config = dict(
    model="model that answers yes/no questions on an image's attributes",
    encoder_patch_size=[4, 4],
    fusion='cross_attention',
    fusion_encoder_width=256,
)
Rows from block 4 of the fusion encoder, named by matrix and row number. Each number is 500 + 25 x the weight over the matrix's rms, rounded and kept within 0 to 999. All counts start at 0. Numbers have three digits each.
# proj: cross-attention output (fusion_encoder.blocks.4.cross_attn.proj.weight, 256x240), inputs 180-239
proj.0:472500497566441591570526549569471553506500500527500500487482500463520500500509510495500495500537500492512505526470489480500446500514487483500485513500500518519500500498486500500511
proj.1:470480537518439537495500560520454500484500516481528507500500500500483484471504515506518515475514500500490505490483500500480500481481500460502511500492500500500500472500528500481468
proj.2:571500484422604386433472429436566500473500500519500522507512518503520500524485503500500500500500459470516500490534512492519500496519527508486500500543478500500499500464487485500507
proj.3:485500500514457544504501519517484503500491493497500473483500504500497500500487500505491511492536547500480515522480480500511500514501498500485477517517500530487500483501497500511497
proj.4:468485500537473528535510520529492523476476500500500500486470500481500555500500500473492479500476537463500500500541500468494461500507473500493526515500500500516500506526481499500507
proj.5:482483495529455572531521556539465540500524506491482500505500500525481506476500500515501504483503489500479545501500500519500525503500494500504500491511500502500500502512496500490511
proj.6:480500500500500565521527533500476526500500531500500500539500525547469433516449486500539530444481481576430571453451532562485500467500518524521459472500500519450494500491500523446500
proj.7:535521488460572450500484454461534460500512500500498500500512515499501500507507507506500500495500500487500492500500500500508500488500500505526502500464488500509478511466500503479489
proj.8:448466528558445582541517557556467546497500500530500500473454500500523500490500500500500500508479508475500457500500507500500456526500471500500522500535500500507500500502460500500500
proj.9:481492523524500553500500515527479500536541512460509477500514511500456431461500484524536549439480471500488500500465484517482561482481500500499500482491500500496500450503545530474478
proj.10:500495500534477535531500500534500500500500500500500481484500500481500501500528501488500500515521539500500490526533490480486473502513500462509508495500500500524495500482500494509500
proj.11:485480501520457567494512522527471499500552531449508501500483500500463478494479491507546500454486449500509558474443500500474513471472511500500473474473501505472516464516542537446483
proj.12:444481500576418607572528561582456570519513494489500498520522480519495500500500476500512500500524481500500500490435507535489537494487504500500476500500475500500500490498520525490503
proj.13:500530500448500500462461443500500461543500500500500500500532500500476448498500500539517500456475500569500500465471523500502560500479499500506500500491500527500499480500500500450486
proj.14:574522496432564500441500444456500500517500500467500523532527500500494467490476500521512500461525486503500541500500504528507517500490536528516479500500484510494503490500528516460500
proj.15:474503500523472500539500536522500502496467500537500500498481503500500545488530500500500478500500500500530477500508519472498468526500482480525500500459530483510494536482500500507519
proj.16:500499484500500477500494491500500500516534515454500500520506500500463500474498500497524500461494500500500538500443519519495548471479500513500500491500503500480487469533542557500500
proj.17:432500500570434569560525500556477539501471500500489500500500500459514543503522500476486495520500500500497500530504502482500467512500490480500504500516500500500525515500484492518512
proj.18:435500515564449576561500500550500543500406500592500500500480500500580583500563500448445500603493512437530408575576472427512500586563505500498534498475543489534459556483427456566500
proj.19:499502501481500470471484485469500488500511500464500500500500518500500500496500500500500530500500500530500500466500500521507500500500500500500500500500477512496500493500500523472500
proj.20:500500500503493529522510514520484523456461467560475500472486474500545569486500498500460493544500500489532500571533500477527441543528473467457504519536549503500538530500455481530535
proj.21:538515500432589436432445433448500440500526525467511500517520500500503481481485500510512525500500500500491500458500500500500513480500500499521500500464492500534481486500500500488477
proj.22:484500500508473522510513500515472507500500519466516489529500500500481450500473498500524500465485447520500559500454500500485500471495498503489500508491484503484526470500535517500473
proj.23:520500500500500484482485500491504480500500500435500500500500500537500500464500500500532538500500478500500500500442496500500500459500507521500500472500500527476502463501563527500500
proj.24:500534500500500500497500492500500500511477500500500526503527539496524521544494500500481483538519500489500500500500503500500490516514534500531498500468483500499465515500500500500500
proj.25:500494500517500496516500508526496500532500530465518487500507500500500500476500500500500505500498513512500544500500519550489532500500493500500500487484502500484500460500500515474500
proj.26:500504501500482534518500519525494508500500509526497530496478489484520533511507509499497501518500556500500442500527490500499500495500500496506500500485495480500512510515480484501500
proj.27:520515500500544470473479475474534473500500500500500520532500500500460500485473500539533500452500500500500581437457500539500565464463500500527500500500500500500500500500500515460484
proj.28:500501463470528469510521532484516513458449469580458481483500490500533573461554499460444457577500498500500500581570499463500500571543442459465533537488556488514500537519442500500536
proj.29:521513500500500500471486483500500500480551521440500492518500500533446440502480500529500505434510500500462500442452529522500560461463511533514500500485499500500512500500569500452500
proj.30:515515491476500465500500500484514480494500500500500527500500538489500500517500498489500500531493500465513500501526500500485500536510513500521500498521503500514500529500500487500500
proj.236:505500500469500500500500499479507492500500500498500500498500500502500508500493502485500500500500500500500500500500500515500514500500485521500486527497500499500506500500500523500500
proj.237:500500500547440549552521500542500552500427476562500488500463500500500599484552500500450500566498529500539412584500500466537500563530470463460531526485539500500504500500436465548529
proj.238:492485500500484533464485500500500500506487514482500521499500528468487510519525503500516500500538525500521500497509500490500500478477500498527493500470500500525471490500518451500500
proj.239:468493524538447566525500519532488500517530516478511517517464484494483502500517500545535510479496515482500500485479502486487500490464492476539480488465540500516480491523520520481478
proj.240:476500467520474511525537500521500549467500500554500497500500500500500593489514483465500468534523527500542425500500514482518435514500456484500535500539573495500500500500470509500500
proj.241:500496512544463560544534545550465548500483503517503500503484500491500500480531500490508500500526500500536475528498508473493448504514500473500523516484543482500501518516482512519498
proj.242:511496461502500497512516492504465500500445468562481484500500500437539586494500500500475457548479499500500500563500506500539500544528444500452500544500500497495500536480436500546533
proj.243:500481501561445546564532556546500556500487478530485485465527500491510503512496501505494503517494500500500492509515486494524499517513469494500515524500498472509464518470486495516518
proj.244:483500500531476527532499513534500514500500504500500500500500500500500553500500503500500500541500525500515455500500503461504500500526495500486500500502545500500500500507466500519500
proj.245:500466500569450544549542541560467559486499509509501485500475477493500500500508533502501502498500545500500470500500501467477485509500455478500500493481551500500505489500500499508486
proj.246:465491465530452528548540532522500556485481483542479500531488500544517509496500462506488487521529449517454500519491523500500500522503484509488501512536506499500514494500496503507529
proj.247:501479467480498494489500528483500500466500479531476512493527521500532510535474490500480481514480532519476483516516499511502510518500473500466531528519500500499538513494480496536520
proj.248:500500473492500489500531479500513496483495479516485500498500500510507511500505490524483500507496505512491500500506493517500498521500495503496509507512500500478492525478496497500527
proj.249:460466517559500558546533540555448547471500508500515498500481475484509529468513503500496500500500500475492485500512500500500500494500482473500517503499500500515500496547500494500494
proj.250:431496500550458562568500550538463534485473500500500532500498500500529534500493496486484484534500502477500500529529504500500500537512518504511514501500530500500462537492476500515500
proj.251:500472517500500514463475506500493500500571525415508475506495500554449430487486500500574539422500518546449570440500518516459558449447505500538485444465507500502512441541574500452456
proj.252:500502500502525486493500486486500498511535500449514521520500500537473432504465468549516500467464474523484500439484500500486500461500529538529485477500500513496478500466500518476480
proj.253:490500497531500552539536525535475533447500500550500500500488510455532566500536500453461461563508500500500411500552500447500454533500468454500500500500535497500514500500451500500500
proj.254:422460500594403622582538575588448596464437461557500485469500500449534576483539500479456469535541561479500477588517511480539500577535500500500519500563569481506503534537440500560533
proj.255:460452553563418590529519561560456539500507500506504499490500478477500520500524487500512501500500523456500469500511495500500500512500526485505497500500498529509500500501500493500500